config = dict(
    crop_scale_min=1,
    norm='batchnorm',
    activation='celu',
    depths=[4, 9, 4],
    avg_pool_shortcut=True,
    widths=[64, 128, 256],
    optimizer='adamw',
    lr=0.0046,
    beta1=0.9,
    eps=1e-06,
    steps=22200,
    batch_size=128,
    epochs=58.3,
    final_lr_fraction=0.01,
    weight_decay=0.04,
)
Rows from block 10, named by matrix and row number. Rows with one number belong to one channel. Each number is 128 + 32 x the weight over its row's rms, rounded and kept within 0 to 255. All counts start at 0. Numbers have three digits each. After the name is the row's rms in percent of the matrix's.
# convs0: first 3x3 conv (model.blocks.10.convs.0.weight, 128x128x3x3), inputs 70-74, a 3x3 kernel for each
# convs1: second 3x3 conv (model.blocks.10.convs.1.weight, 128x128x3x3, transposed), outputs 70-74, a 3x3 kernel for each
convs0.0 088:131139118103109118192118135157173164139086121127111152114081098101080168081096135108090062146127166149140156177156127172117142139145175
convs1.0 069:145126144118112130131141135104119130113112092138185139164112105186117144114124149153123143139144155089159143187121134115122170145176149
convs0.1 083:132188148126077097128102130124115149100106108148117106183172124103105114107137114124085114138130135077151132123156128158168114104120098
convs1.1 067:178138145124129160125096149153143135114123136088131177148083087104147133078117117149154056138130060130125068140109076188180140168127141
convs0.2 044:079113120114097157102167228142128138139130125144125087119085115170074112121120118182117069161116112109125139136111088146110174153163179
convs1.2 037:170110114157142126120139125117129160151150141124130116082062081075123087128088086167120116115096027128109038110080071126107097098116100
convs0.3 084:167175191132092171133109137110126112131131123112138113158127170075135136089131124126116109146128125136126143155139110125132133113119159
convs1.3 089:137126118154141120100081085090133158093117136074092152120122119129128088090113130071107148063083115081062110074054087108089122140117135
convs0.4 129:173193159124117070123155128139140115188120076146129090112127167123126137142145142141121131108122119091102117142180115110131110109142089
convs1.4 150:110122090104107115081048117117093105145143158081101144134060122100048110112069113139104114106096115062070109093094095098090098131140108
convs0.5 099:110080097102089072144131101113168212102129101134093111110125075092126134107116103107081083107086157136103144122138119134065143140080138
convs1.5 075:116149133128147127132137126121131117128135118170131121126072117133144136141133156096104148108142128104171151067122103050191092074210156
convs0.6 126:177135167117107066109161093121155108162147102114127136067160148096113140094099142105136181130112161103111139080114114153123145153118118
convs1.6 142:082146144089123131105114115121098113129107143109063141155124048153117047144119064148121082114143088065093061115085075089082088085121099
convs0.7 115:106132131074082096144098105132086101113100100132104109132149174120191167095159133133125109171179130100138086143147131095124165061092138
convs1.7 101:118186172125161201122146147161177144183157132186179145118162066119185099137129139079161108129190164170182163100127113152151126112147173
convs0.8 085:096106199159149135166067159142132149150109137116101102127079088164098101156125123097064110114089088108099097141100076167147078158132121
convs1.8 071:105079151129064131132115111131125129119139160088145180100096180129146182147147125171169093134096080112152111076140122132141121171123086
convs0.9 061:107131205142135204154135074110151104093136142064128158177169172152136063094111146122123224162154147113156067136098134163128140202123104
convs1.9 059:061090152041104100100117093149110166106098150092118120164161119202099107131108064121112106096130127095101151165118103119097158127113196
convs0.10 101:142073103119116187077097116096088086119094111124195164150146100140149156121145125125181165099140094127120087186159161200131132133129130
convs1.10 093:141118129150167134133145107160144100139148157139130160094122085095156100125150108159189077146191126157211135178161161150152166108110129
convs0.11 077:140131131175116116127117100147133119136103127103101122143085122112117116157068102095117055129159072124107081131132114187128130123142133
convs1.11 062:124119162150113090145142124132143114141154146161095188082141122118081131145135121133133139131098091139073088118114151097110214147120182
convs0.12 111:137113153149103099197103146144169113172198128108118092076081063178201072205209084106086075130083077170141131127110113109194100183223110
convs1.12 109:088108164096087123136100115100120097178197084168222104112162146132149158117080088123124145146108185160122143117161151115181159124075094
convs0.13 102:141139126098103079102151157139156121174168077159161127102091093120110167190090152154110094117081076101106090122111124110096145128092166
convs1.13 092:150108039156115112144117138080101118111175126099125104100167174079116121074071055145130091143120104089142112118139102160135098125094138
convs0.14 138:156153143146117046127147120120130115147161137161165100115106159117127134159108130158117095139112124124087113136139114111118082133129123
convs1.14 159:107114088073115118062060115135124129115150151092125133107076143135071118125078139132114135091067124092060122066089088088086090125141130
convs0.15 077:035120214147125114091040094140124121125125185113112119126105102079142134117122103126106128119127081116137131118095204134127108126144117
convs1.15 069:143139150089078160144120168127133141143107100089124137091124095067159126144121114098158123119168145140131163203210116146208122112122148
convs0.16 086:083056095177072123087093138189170079137098113128128135128097140136134107138091102104131103090134074131139093126111152141165107139178099
convs1.16 073:107166137142158104139139119123127145138165133172102136120098051145061112099099118184186122175114099116106104155179160149161142175061148
convs0.17 098:133093110096108118105072147158160096172183111121152123123121096174158070217155116152094114151114130116062139167148170120161184115139094
convs1.17 087:117103102094114128113121100105145111135182091111173107134154149125158126078110080133127128148155176112141118148140145147150119111080104
convs0.18 079:152152102112083100102099129093141144120135128113147128113099104092100120135085158150136123125112124130107080115123157119072108143085095
convs1.18 081:129134111101103158085073121143127148145115138099097141156160105176146073119118080165169110140146109116094082122114090112103110153129125
convs0.19 090:189162159177155133099105070116145120138110087162108103052109160080149185083135145114134102125144131137148140141122088073075095085163145
convs1.19 094:133160108086156122071096092144133157112118130075070118088092086145116104146113096089092101062095086087100085059038071074098112135158108
convs0.20 122:135156233144091080102131087116149080158136080145124088091145161120146157151119129128127103120120123107107096157143137085103123106111170
convs1.20 139:118135112094094111111090098143116151114124142082074131094105135127096090137090084112123139062110099052080100109077081087094098116124116
convs0.21 115:139178139100121064135169141109105120162176122174154126151126154111047099135089117165113055143088098104082073140164102130113098127121093
convs1.21 130:119110070076086116061047141125137129122150154068130137108062172101068142093056143136088121126084131103073138088114104090101087157169124
convs0.22 094:086098114095127169062082109105107095114124135100184149118105129138134152121154152156176150105102082112117090159137170184119130144125141
convs1.22 086:129140132149159148128141142184139107174151138119118156057094102071125124114136088130185109146185142131192107155213156133184178114103143
convs0.23 067:091082119097098159151122084121124157123189160088109094072102062136166088154169142123115103120108094125115122093159103085119145139145133
convs1.23 055:142163184095128128142063128113134138172163135093186138128171147118171117128162107158094117124105124139158144158165094136129137107061104
convs0.24 082:110156148100125083128153142172160112175159124133119109118102173130093120148101109144116128118107116124050094112154145155166132193139079
convs1.24 088:147093073121140109063078126109099090116140133060139141125041138125053157116089157155116130128112096077083105089120104088109089127123118
convs0.25 078:094100173116155073133111109166128128104121141107132149109079113120100085126078085113094140095082106139121118134073182090097130122125126
convs1.25 062:125119107127078087172135121115130148145133127145141103114123126066132103102115121132126138119117132124122135210131112165164129098118137
convs0.26 132:189190189131092131137121071121159112185150102161133107084154142110146140104130116124108154138098125100080096125155139098075084097107153
convs1.26 152:122132122117094112104066090128140132132123137085069135129110101124078052114075074132119121083111075058081082111108080079103111105130117
convs0.27 136:135182173121122071109130121114145120170137110140119102085112162124141130155143122129110128100113124109090112131155123069120128107144088
convs1.27 164:117142116100125128059059111113096097127131149088092134131082136132075109138073107142125141094080118058068101098106096086090116122133114
convs0.28 073:098117117080047091073096129163199159161174116148103095112149142093112164155093138117106145088087114101065102120079130099085108115072114
convs1.28 069:145094096165125145114104090101102100138154129134138111092168157118175117080101056155154131171150121145125109161087074142133123116116137
convs0.29 113:139169128113126073098148101127142149178190143158130135112078159113055117109103076167110131117107080116112104139107063129135066162119073
convs1.29 120:134134045094112087052064120116100106112136132083107115127071173138073141131078119176143138110097118091093128107124117088113088141157128
convs0.30 107:209190183131087097116139124094112068153143073170117059105144172105118118133137130174119109132120111109112130129129105104108110079139155
convs1.30 123:149131105127113146066081133134115118088126140075132141068060147091073147110104112095084128092085127072038106049058091091102094147145129
convs0.31 124:064104108132107124147066121145154163081140122090127089085122144113186131100122048106085084143112042147124083111097112161127160130159150
convs1.31 112:094168172060130168097088075123154132190178121232221089129164110126218138089161105169150068137188156160208169156159124141182129102120148
convs0.32 100:156178192127154044108151109162142114166123079133091098100157141111128124088113151121138113110126108072092117124143101113109092140102101
convs1.32 116:113142101095092118106059088135112112155109135116083144153111075138094060112056085135126106111140087086101072122093067103084064086126093
convs0.33 110:091136173074085126163098108141112133104129143094159147127129115113170147138208098118140132143154146089110065150131161109101134071109109
convs1.33 098:097152134154159161139151138193212149197199131195175135129222132128141077143123081105177118153231187156206181099132116130145148070102189
convs0.34 091:107114144049122111094124050121123110164154141069172171167139114104084077122152088110163142117086090106106129138106074073106140082101153
convs1.34 073:139080108092098116193110108164181129173191165137118150175171116123125080109089075137148141166187162178169153202162112132076148071105139
convs0.35 099:165080131121142087155154109151139151140120136093115116125135136142134145106144142123125156127132120100098101143104096133083120145073137
convs1.35 099:132152128079131128101116122126118128120086112121090132169110050179118044141061078118105087119166073118156083153087116143111110068116120
convs0.36 038:141084165111146159155117078141141155134157173131163158160117120181106090161142111116140113121114104128113111187088107127126137133122130
convs1.36 034:133051133108066121185118130156153135130142132136118111146171149132129114136112129110126112161172159146158154156132141136116140126135172
convs0.37 083:119070065105122212123113124095096114122106092139121086134072069108080124139139150149111102142090099128107107126113064121143106140096104
convs1.37 065:118081087157120070146105100137111173116120194135117128079082177094107133134116068114118130105109153152170103069116158122123131147135141
convs0.38 135:166186203167091123159130098091123120134143109167158107107120170119119122148123124152112081138122127111123128163149128107121096117148139
convs1.38 157:106116107103105112058090111121123123114119129082118145105090145144075123135088132085087140089071115090074123038076073093092097140149135
convs0.39 087:051098164155117139164058142129126126133140139106123086121086102164133139181141116147046122127085096084101135134090169181126139174123147
convs1.39 080:113110142104099128138145118129110130126126140113133178119119155082125157131096112127097091108091092109139082142173103097142124092073092
convs0.40 088:147132076195103125105105111147149151127127132153121152076131164138148112126099095116126115165115135146122082083177137152107138158188152
convs1.40 077:150131143141085075117141156168147130126108125138081114104070057136059118111125129122098130189093067191148110178142151158094198157131116
convs0.41 074:085147106124144131106085163146123089119160116099128102107150096197128078184139094097062086186087081204155118129133123183142109194175112
convs1.41 063:150127125116108163101092151135136141111143093117179109133125087143130124131163120152134147166115147168155117166182182188136179150120100
convs0.42 132:116174167087125080118142129118124098126156128149163117141084165132062126154101124156114101150068114140081111146134118169124103173117094
convs1.42 154:100100074083108107059066125118134112113161147086144142109054174112050141110067137132099123112091120098067130079111100102116099136147122
convs0.43 067:081100157164141139172115147156184100154117121115106130166078087204103105182148093128101079127119103115111105142112112205156088115111127
convs1.43 056:117108162125080145167105120142112114161167118149182178129108176128140171124111078101152165164115132147125070129151110157144148160072049
convs0.44 114:191178195143086106142122106099144125142158122159149101078123171069119104099122113124096106147106078106103118166131117096082120100130136
convs1.44 122:126122120148086107103094109120149139119128118090094129108123121150114100151120114109111129103097092091076111083077094095114119150152143
convs0.45 107:102133142103143145083130087145113152112114151116124107156142159143150181146142152061068097170172180130150100149175133110149112110104091
convs1.45 087:162119142086143186093103128142155172147149147164161143106141113137137114182151131119152142151167142136167156129123137167141150143131209
convs0.46 072:148135145125125081127179122121114120132127100131110092147156157127158130117139129146120093138147133120105116137189125111090100144129130
convs1.46 079:152146115098080129098073128126151140123139137089115153147062085107061074113054087135099095089110069079094071125109085128119102139145103
convs0.47 100:056064120097107144130088086116097148114164175120133116137097097117139124141194192077085099136124099107119097117100125168127148137106128
convs1.47 095:118153143129127142151116092150147125170151123159146121159178155108126117103133074158208121154225175112172170205242147143205159114112142
convs0.48 103:114152126176123146055074099127117140123125117129114129120135127127160094107121100108125107124112141114119115111172158157110149140157129
convs1.48 097:138135135112086105135167130158162105152134111147124133109062081115064134139123130130111141127114092145162083122173181159135190147122099
convs0.49 103:110101078154104103148137103112138154054093092184142114118163132092140086084115161079112105146095166116096142121100143179070134133118118
convs1.49 074:131121154115118090126148116131123154126142161173123097121091131128172118147173126092130136048115100121149118092109124007113058084157141
convs0.50 100:131110125082122090154174096104140207139167156166108133111143102088118096080126140134098104104113139113121165095099117112120115162092114
convs1.50 080:109159170071129116090138090117126120083096127172105119068109142109121120170122097091098144087141131065095103063101076065155098126141128
convs0.51 085:162185180151131123102125077151156126162123098164116133053151134053100115106113128117151169137154138124138137120103140126116115121138151
convs1.51 083:104103089082139156112138135148105131104116140082084124089080086162122140158128114121098094106108097090077100118114090081102101148118130
convs0.52 117:131188149087129075101138139160158128172180124143133099113091168145076127163099094136117111114080119131060116132126136156102136196132098
convs1.52 134:128095084090118103082077120098087083117147139064141144111059163126059166124077129121124127092100112083071117081103102084104093153134118
convs0.53 064:143142091178094096163082137186129140107084127158125111108184182130138098112075118097118073180153120165195144122139123202122114145202130
convs1.53 054:129163160109119147095118124160157133125135128160110149104098120110101117123151128139093159085089094172142102139179174126087196114099167
convs0.54 086:071090159140138179132120164122108111118155148103106078134071067171089091222142102121094102102065063142120109162133079171096076152114119
convs1.54 071:124102131119098147122134095132145133151176182091172179138161155146135138152130092126107115155148112133137126112127141143115174105101077
convs0.55 109:156055081150107086186158122106158131180113131131122147073135121079141153113138135108087113130122184140079112140079112138060124120114184
convs1.55 099:101136133109170125126149121144136161106116104080112126148048126147095151114114134103071123131098143120129157108077103132130126050197153
convs0.56 062:120158108166102090146114098154154104153123120120118146165105133146112112125077123089111101104092105132126102088125140196110103185171127
convs1.56 047:107119092153137102124157085132112126133121148122124207120078105162090198074111145122118096117122055141140068125169170126115168145108098
convs0.57 084:160133132077108157107148087102091083154115087134069110096097053050121156127137167131148142098116101126149150166107117121123131080107168
convs1.57 071:179122125167177136154154130150145156133144164104114159094103126120078154146130086146133117127148123124180137187169138129158140098099131
convs0.58 096:128111114065127114067070091113108083160113072109165187088096102099100144133132125125192211102143148086141132140093129110137184072109170
convs1.58 079:152120100105122199138187137143136116153186165063116145116118099085100137078057073171154122133147140130108129131149126113151120171150121
convs0.59 132:138168141113141094109139115139142113177177120152144107130104155148108137164122109152114098121095108107058081150170114118119114155106091
convs1.59 154:120112083080109106048069128127110092126156131071139128124064147125050138118084130138118126097100100077081117083106107095111099152146125
convs0.60 104:086150197138073162157103089135121163141189161094109074095097099131126068132125095075073130092068128116104090101118165070083088141132114
convs1.60 087:133158145111076084184173138116116115160147157146144150110116102095136120161105107136111108115125127093165151132181142138197129125143075
convs0.61 089:092160141073041048116144153132116121136145167147133101086134144102095114099105146107105081194126101108094099149094083127097118132115130
convs1.61 070:153181131182162136110141128121129158119140128153133132094167121163192110140184120118125114120177146113142144033040108170140121170163143
convs0.62 100:161106098122113081148089059097117143109124115137139128074135163093139151071090120124141153140150175099121155125122126095110171086115129
convs1.62 108:125166145121140143094102110120089109102092121134100123155150056162124069143110083108129115054110111032112105071108111143097127123130117
convs0.63 123:083063078146155160146128092133142161099115152111091078128111058112189147141191171067083054119135081104128107114089062163115109120120151
convs1.63 116:130146143115136097147118087139155158181181154173156122166225144126167101127122052149188076133233135164202170239185162179195149118122155
convs0.64 113:096105142146116093144153147141152163097128144092111117131114070114172138091152156086084092113123087110139088107121139164124140157104137
convs1.64 112:121197157100144119130094055137143137207161132214169094140216108143209102095123078149207061148228115148205151204190084153192122063121139
convs0.65 113:161124132176115102193181097105161125132101116191128107068129119059099068083136173095068173187116121139126129127064157159097092105180144
convs1.65 098:144118101124127104093117098178182172109170139117124132067104120045119123109126126078170076036129132135096112131159082044166110082146146
convs0.66 135:195146163122105094084182100132148116154142100102109165068144125079099134095096150090144187112125160108119152078144100125133129149119133
convs1.66 152:091132129107126114119113112128104120140118150090068156164144059140122049139134061136123087116151082092113066121090078090092086089130109
convs0.67 091:060075056163161074083084117117141167085087135113125098074136098094183160098159116108116092135155167122126194145104120141124173134125150
convs1.67 077:149182136143192200125141123143122127159114127116094124120081097174143118179082089134129121135149143145154120131136146177116131122127155
convs0.68 107:086110105144134154102164112143110134103139147125126090103097148138133142132157177081053056173140159129116101103081109161112105106102104
convs1.68 087:101130132101140129105146156153129162118142161114126147151125181154142177153104099102107084129166168131122137151158145129145144158159138
convs0.69 062:112102134151099078183108115117150237120166144099119124129052063137132104166122108111057108125058100160113133123107104117148167151100185
convs1.69 049:129131190090091172080108121109129127167153149175137116122204197160227106142129120154158172104150117096140143108146085133156107121095122
convs0.70 121:076066051119155152081088070115118156113129112155111086122092079137121158129117175080129109139163169132119105099105058140111103133096102
convs1.70 104:143143144125147126118175155189196175143170199135132138132141162118134122158136121125104091123144137070127144163136164142140126150158128
convs0.71 097:132188135091160078113139135132135143138146125143136109100119183112052128130113087163118106136114114138075085118131104164143097187148100
convs1.71 110:139086048093135124039091151123083088132134133085133138126039153152067158114094142125101112109096116095104119088106093081111077144146117
convs0.72 108:094077078123141181173100112144147127119140146124110105080085074136195145174218165064086071147144134110125100106083099145099132110142115
convs1.72 092:106109119106102110142121114110161142195191175124141135161199178146154117128141089128172127160203158135150142179194178146160145115115116
convs0.73 084:105096103129107096116161119142154129143094123135140135103111139095119139085098124106071129143131190139132182123061176142062129116173189
convs1.73 075:136130150150199151169198121151133148118139121130132118082100132095107153154136116044093137023096127070110153126138097040059099064136095
convs0.74 101:093099158139114109192146080146173210102110131080092136099124114111195138105161087099079104135132134143134151122107151147069210157116154
convs1.74 074:111184187121146153116114124126144133173146115194117080140130113132165126086103195078112114118102118214158155114082123082097082138153168
convs0.75 052:164105054129096131101057072130091114115115120134165143113143151072109154075090124100113120139150156144138135103121144128121148138132137
convs1.75 045:164153127109136127117185092136138122122117115109105114115119141081130146116118060118116130118116139114121129111133089113102132087160115
convs0.76 116:136149126154089083144134105076134140154162128148132081097128155127139135130150148143127150116127126093129121130128125109125132112138129
convs1.76 129:117155122073136137063066109130100121137100139092087138131088111147068073154059080130123147058078105049060082086109068074079096110125108
convs0.77 052:086078068110035057081114156148102091149149123132102121175117164114090130149094101141125150135151108138140107108123109177121129106080157
convs1.77 043:239141166188141172124086103104134160125130148164155121186165104135170132148181119154146080135134140099140152107184175161145124086129125
convs0.78 131:167177187148091108143132087132131089152138107149154098137106147088113141132128112132099115124104137129097112154160132099120098089147126
convs1.78 153:112107099121103104068073097132128127121137137074099142109093135142074102133072121099102134075095109063066112069089090097104102147143120
convs0.79 089:079123117120115132126078120100173199181186156136091104128062110104079136152129121095108143111104124097115145153119082141147122139133146
convs1.79 077:131113143131099090103135078122118128148167158102116133124123205059105174104093083133156084124165114059116121177110140163115095145124063
convs0.80 124:198170198111117057090154096147152118170131074118107149065148128098102148077118151134139167130121137096111132095142093130109092111114119
convs1.80 139:106136114120105118117096098140109114139117154101079159144110074133094048147118072138120074102133096068094081102075071076057081102135107
convs0.81 087:123120070061085082127106144128167170155107123146105162116096125148136153100162057116084132102131161126154174148111158118078143093128179
convs1.81 073:127160150171162139148158118150129133136143116087143125136077169084089200090123141079096131097081144095090124166122106119086137094124104
convs0.82 059:121163197109135148145111075105099147140150169109143114118064105140113103150089129143096137132099158131090132093080130117097135168138103
convs1.82 053:165101161113095105170188114110131108119102181145091134105104147131110139175100127136134098131124111110148150129149100154152082137132068
convs0.83 105:093083162162129183149077100115102116117162147095155121128087085139153126204178102113115092112110081120159104161145113163182121133173092
convs1.83 094:082092128155101127152112136138136141184190138173161149123183165155113113151138077124150166140202197168180162166237207191164209141083134
convs0.84 118:162156146130070129133139127101101110117142130118157120163084164129115093161125114156118103159137085131123129192161124158127094110141134
convs1.84 128:117127121095102110075091102131154133106123120098122159088128176121090136129085147096083165106057124096030117079073091138108115155123150
convs0.85 071:128137181079171142127081117123100132150175162087122099142085109165107112180130097139090130117082117114107086091110124117119123176138080
convs1.85 064:146091176133066126162167120096105101114103142119104113104136127128170134149183168123114112113153110144185166098173125122091086110158091
convs0.86 109:067089073105123149099139095136110128110137171122096122133094082098128156126182184074076099132122135112130099129102084161119138115104146
convs1.86 100:120122148133117127152139134148159144152149130159125137186159148158120127149111096150178119170196153123145138230176161171134158141127125
convs0.87 119:152127145148093132130116138087127129181181137173148114120137157127137132138127129135123146101114114099108133145120139092136108097120116
convs1.87 128:105137121056119146050054119130095114123109146095086138128090105149061061150052082136124149066078113070056107088114084081087103124122117
convs0.88 101:071109059105086091168141120131124130127142157084117127140123153168096127168158103130079086154027103183083134134148092149132127175148153
convs1.88 097:065084041075138089040129104118139123133170150114199160137076162117068135088070118122128170133112147116089107103101105129128137129142098
convs0.89 103:078090084126129167120133101128110135101147154133132084104103073099132140134181183109134091154133114127114107067064097147114067098132124
convs1.89 099:144120124120123131141140094163172144124163177139108127094152159070139142155172098125172121113160162110203166168200135162175154165125148
convs0.90 082:124116138139116097127129144128134093107108099124163149184123118181127077147117087164080101185107075127082087123097113116141114130115137
convs1.90 080:055086075076134124088113151103120138140130125111141149129066158090096183093015140131051075133079139148087141093116095121141114149149120
convs0.91 108:198185212134110078107144097130139112175150083139112120054143164077123144111134124135126148112106109084117114089113129083121112103150138
convs1.91 121:115125106113118126093077094130117123124119157101078137099082077115083051120081070144130092085100086040063080093089078057084079100125121
convs0.92 080:074117170126095120180095154142131098123138155052113096110079114179128136204178082102096125119084071111185098163114125208160137153165123
convs1.92 067:081117154146093164140133163140125133170142116163176173129148151151092125131162111155179145138163197151155143167254189189179211130089127
convs0.93 113:151181177115089134156125140086114135113149137137160099126110171107136136156144149115047065136073065118081105179136119137106101102131142
convs1.93 120:104110141106097101065099107107145110112140116119138158104113175143092126138111130125119163128111117113117129062085100110108136140136163
convs0.94 099:143124166089097100092153141144164120171150089114127171109138124097099120106103126126159180140131158097112121128123121142107115152097135
convs1.94 101:101119121118138119139112125120112138118113170100095152128113077138125065130129096129126077105109090079095094090084072077081094118111118
convs0.95 128:163179183144105104102188120130148136186156110143114116054150139079099145099113153118146155130139162100142132107082101140113113121123157
convs1.95 140:120136107104109116119117106138098132127104142093056128123120052145131067150148039137126082086138102063110074137122066071099100086114109
convs0.96 113:097135121095073101129117115126100118129141111158147143121118181108166133143145111099085110157152110100085089139141142095138137056129125
convs1.96 099:092179130127161168121140132170198118177166129176164139134143045138156073162127120094188126143197179177190180114149160175177139126156185
convs0.97 055:179153132131154150162095094101124147063124134110121125076147182108162172120093122150141163142140148133131130108082115173132186190120153
convs1.97 054:069153142076170142099137113101096131131118131139111125194136079198118094187117113076076136051077113085139100109079064149086092129109143
convs0.98 074:150128124066087157176130104176137107133108108102134149087124106075146128136131120103088058125151084133169095157165149112138176131165166
convs1.98 060:128120144124145155158173183131157118128128123184174112146133086114090136147148192136102105163145157138149149187150168141137175122094203
convs0.99 111:143133172110124104124123073144129101166147090175138098105129176138128113133135126139110108087102122066086148130174118073154118101118142
convs1.99 121:144123093132105122081039147131109123119147151049098141094043111125028099124055088143109116101130112072088078103118093118123097119166130
convs0.100 111:077066138161110132144108119135175195125161160129126101115073071138156151157165194077063090136104107101094110104138125173139130126125131
convs1.100 102:093135180115111142100122092121127116144163125191156088097166191105141132140132086165190138122196158055132157148214139126249173112136130
convs0.101 084:140154168131121135088104120113116105143117109157135112145109117157144159183179167167124106146166163113109132128153122108153104118141141
convs1.101 089:135121113099106122091089124142148135074123158066131186066042160079044164104078120096108124041064115029047116095081079097131096112106086
convs0.102 136:167184186131117105115140141134143098150153097133136099135111148126120138134117116149130124131126124123098119143165125096119110121148113
convs1.102 160:132118109102125123067057126102122123070129141043090142114066125125070152100098150100087123094081106038056119060086091094088101138133119
convs0.103 077:159136098157061060123122144154133118103108110173165119091169181089136064129099165142129103180163075177162138155102129192106131150217144
convs1.103 067:124148129108147125110117127158143128130136129161068137115093103131078093115154118151083140111043066140129077153205139133110160139063163
convs0.104 112:151106111123097081116199125111103138157145122131109129102156135057111120094131167094119100128180145124155125140127082182105112182094113
convs1.104 118:104153108112140132110129144130124099096102128098089119134127052161125075169164061107118062097152071080128072103073103109085102117106122
convs0.105 127:174176141105083105140155113109099096123144112136158098134097155102070110160105109145139103146080102156093105168120106160097090149109102
convs1.105 150:112111087100119124051086124121136116117145131089139130082084175115081150092095143123100144113086134097040115075099093130103123143139142
convs0.106 069:153158154163111175146123140101077096116074097126107103118115174111067111101115119120123074163125117179160149174138105167156109161166137
convs1.106 067:154145152093112095057128112116131128098120134142132164101092153173076146167134154069091148131052102167133127063058129130085153185151137
convs0.107 115:170173174135096076105174099103155119166164102140141124068148163103145156121150137136118154129122140094110116108112114090119110087139143
convs1.107 130:101137106088110125076076094123102135131111148094066127129100082130070046123088080145130119077090088044063075115111077076074098101117106
convs0.108 108:073140147151112146072075089132128127134158121133122105115119130123142144099101106130097122105097145093072104117171159131079136153135113
convs1.108 104:137115117112103088131175140140144118152136119143117150086076108116073134142098153129130122117105118129147093107154160134147127129118097
convs0.109 136:121158118090122140121137145166163101162149122139107110146091163147096126167102107136113112127090133140081111148160158162134142168148089
convs1.109 162:140094074105131087048087117097092089103131136061135152136028155122035168097096169130105134130115103095090120082099111096105098143126104
convs0.110 139:079098125128135123140119092113144196081130156149113075129121087087177124123161149067079040136148089121129109090086088189111101111112122
convs1.110 133:115167146095125121088121093138140130170168143186154088131198140116161132159141057139158087109191116099179156189179145152186129161116127
convs0.111 096:079095136138146158157119078146131160092102139110100112101102082110189115151183124070071060154139096126137090109086095180130137125149135
convs1.111 079:106202169111121114110153099149152145201178145187180105158217152178177102126113077157145090172200155191192153148149167146138119107087101
convs0.112 116:165183127148130117153139138177134096145102083136104089110146171114146145110126144127107100112108108107106120114152111088123099134121115
convs1.112 131:125125086095148113055069100124098099118124131111083133147076083159065065127071099138089120131131100090107091098078085123069092123139100
convs0.113 141:161176140141141089135148126124151111172157096136132107092120169133115116152137110144113141117122123092091131136202097104164138111138111
convs1.113 165:120133102098118116070047117124092090134143142084094138135062132136060109138066119136110133099083106042058102089093096086093103129151114
convs0.114 081:081175138103082113167107098118141208135145122107113117105067125119088130118090146123112105110131133160085150111188115104132159177058118
convs1.114 063:134113147144104099148180124137142143122142166148112148136116145099132154117102157074152084133151093117145156061108161133155106141167152
convs0.115 100:166099136112136156089152060136121108174133096094107138089152121096147132113130157102144146101159127103150155119118098135102148154103140
convs1.115 103:113147119114147148128127124120109116116104133101103144166145068143168089138165090149139067139166105114130091155115082126128107092117112
convs0.116 119:102105131140136126099083078127122151135110150130136084153115109131172151124133151100102075153182159123101110152121105141120103090077090
convs1.116 097:137157123123142161113129167132174165154157150140151111143178114128163111180162107132119112149181138135166124138133180133144116152211165
convs0.117 118:100121188116094094152105098115175200120140182093112132117127111105173145097155126138110115116118112127102124138107180132129177146094141
convs1.117 117:096186175126147134151108064133131123190157095196142088168166107132198110068089090102144115134203131146202155187139148156173112060149133
convs0.118 096:172157203134079081106140118087119105151154109150138089128140152121132119158146130137133127121134139108120119139150109093138105079128156
convs1.118 110:116121108066088116071101111136115141107124156084100164107091123146067090147085104113114138067107100059079105092074074084095088118146108
convs0.119 083:073127121101070153117106096073087096128133135146211179122128174143181128108135073127109115127138077110107070154128125121103115121086101
convs1.119 070:101138095164183164144180153149178137177144114186131127118145077144193113140154109113176103095222161167196143151167138158181105155182203
convs0.120 053:083116154149121096208121085101091157130168160098100105130069089115093110157132170133123097125088106108129105130216113108187123112185092
convs1.120 043:091163204047098172137093143096122143142120149071181122087205156120166143107093142116148121141133116117150123152144099127107105094070100
convs0.121 035:112117086168096111119120098155135120112100118134143122111150128125127121110094113129140130179126104137153108113131135168203152137183127
convs1.121 026:126141127142109115141137118149147129131113103129103156130106115147097102118070128165135146124092100159103083129147184164161201131095145
convs0.122 095:169131173121081076066094060166165111179152071136134165078156172086130134115116144123169188133107139088105125105128132117134144140126143
convs1.122 103:135139141125141139125111116127111119117129171116081115097108071115156069137185115157140079106110084063078092099097076072099077108129110
convs0.123 063:141122139130069070061150206123133129111140133127116099151116099116062109048089118130150104107128127084113126116124114135119126098103105
convs1.123 043:146134137152162145101156152144140112153152137170126125110146133143212171105153098092135148116185153131152122146146124163143148127116144
convs0.124 114:095108088113159162107075126115161177120141153132116101103066102074155123120148149082075032163158096117115091111104068145132137090083156
convs1.124 098:109132153107082135125133113141142144164172141179158095155140122102155141160167105141148113164215124096194150164128185135173187137176165
convs0.125 071:174055127101069086061089103132125100112126142133150097143171127147141114148135121090105065101086086097120099116095121126111133095120130
convs1.125 065:186127137120120198140092163133114115018109105134152102091155139079216147127218167155167113137150109178148123123074129165128100137131129
convs0.126 057:098130110151112171153106105150092104113060101132101113102116175115093113127110116107101093139111089179168151162123106166179092154174126
convs1.126 054:140147164119152106080118107102141126100114139128117171121112161177108150180122156126136166124088111150146116098063098139130169172145107
convs0.127 084:098182145154118093073074077122097148130123084127093124079117137135150116127121096131137127131090128146123060109158112153092148166174131
convs1.127 076:168122113145110111127186137152142105139101121119085134122082087129071129170103093142102137129114082157169074153155160135084169134125065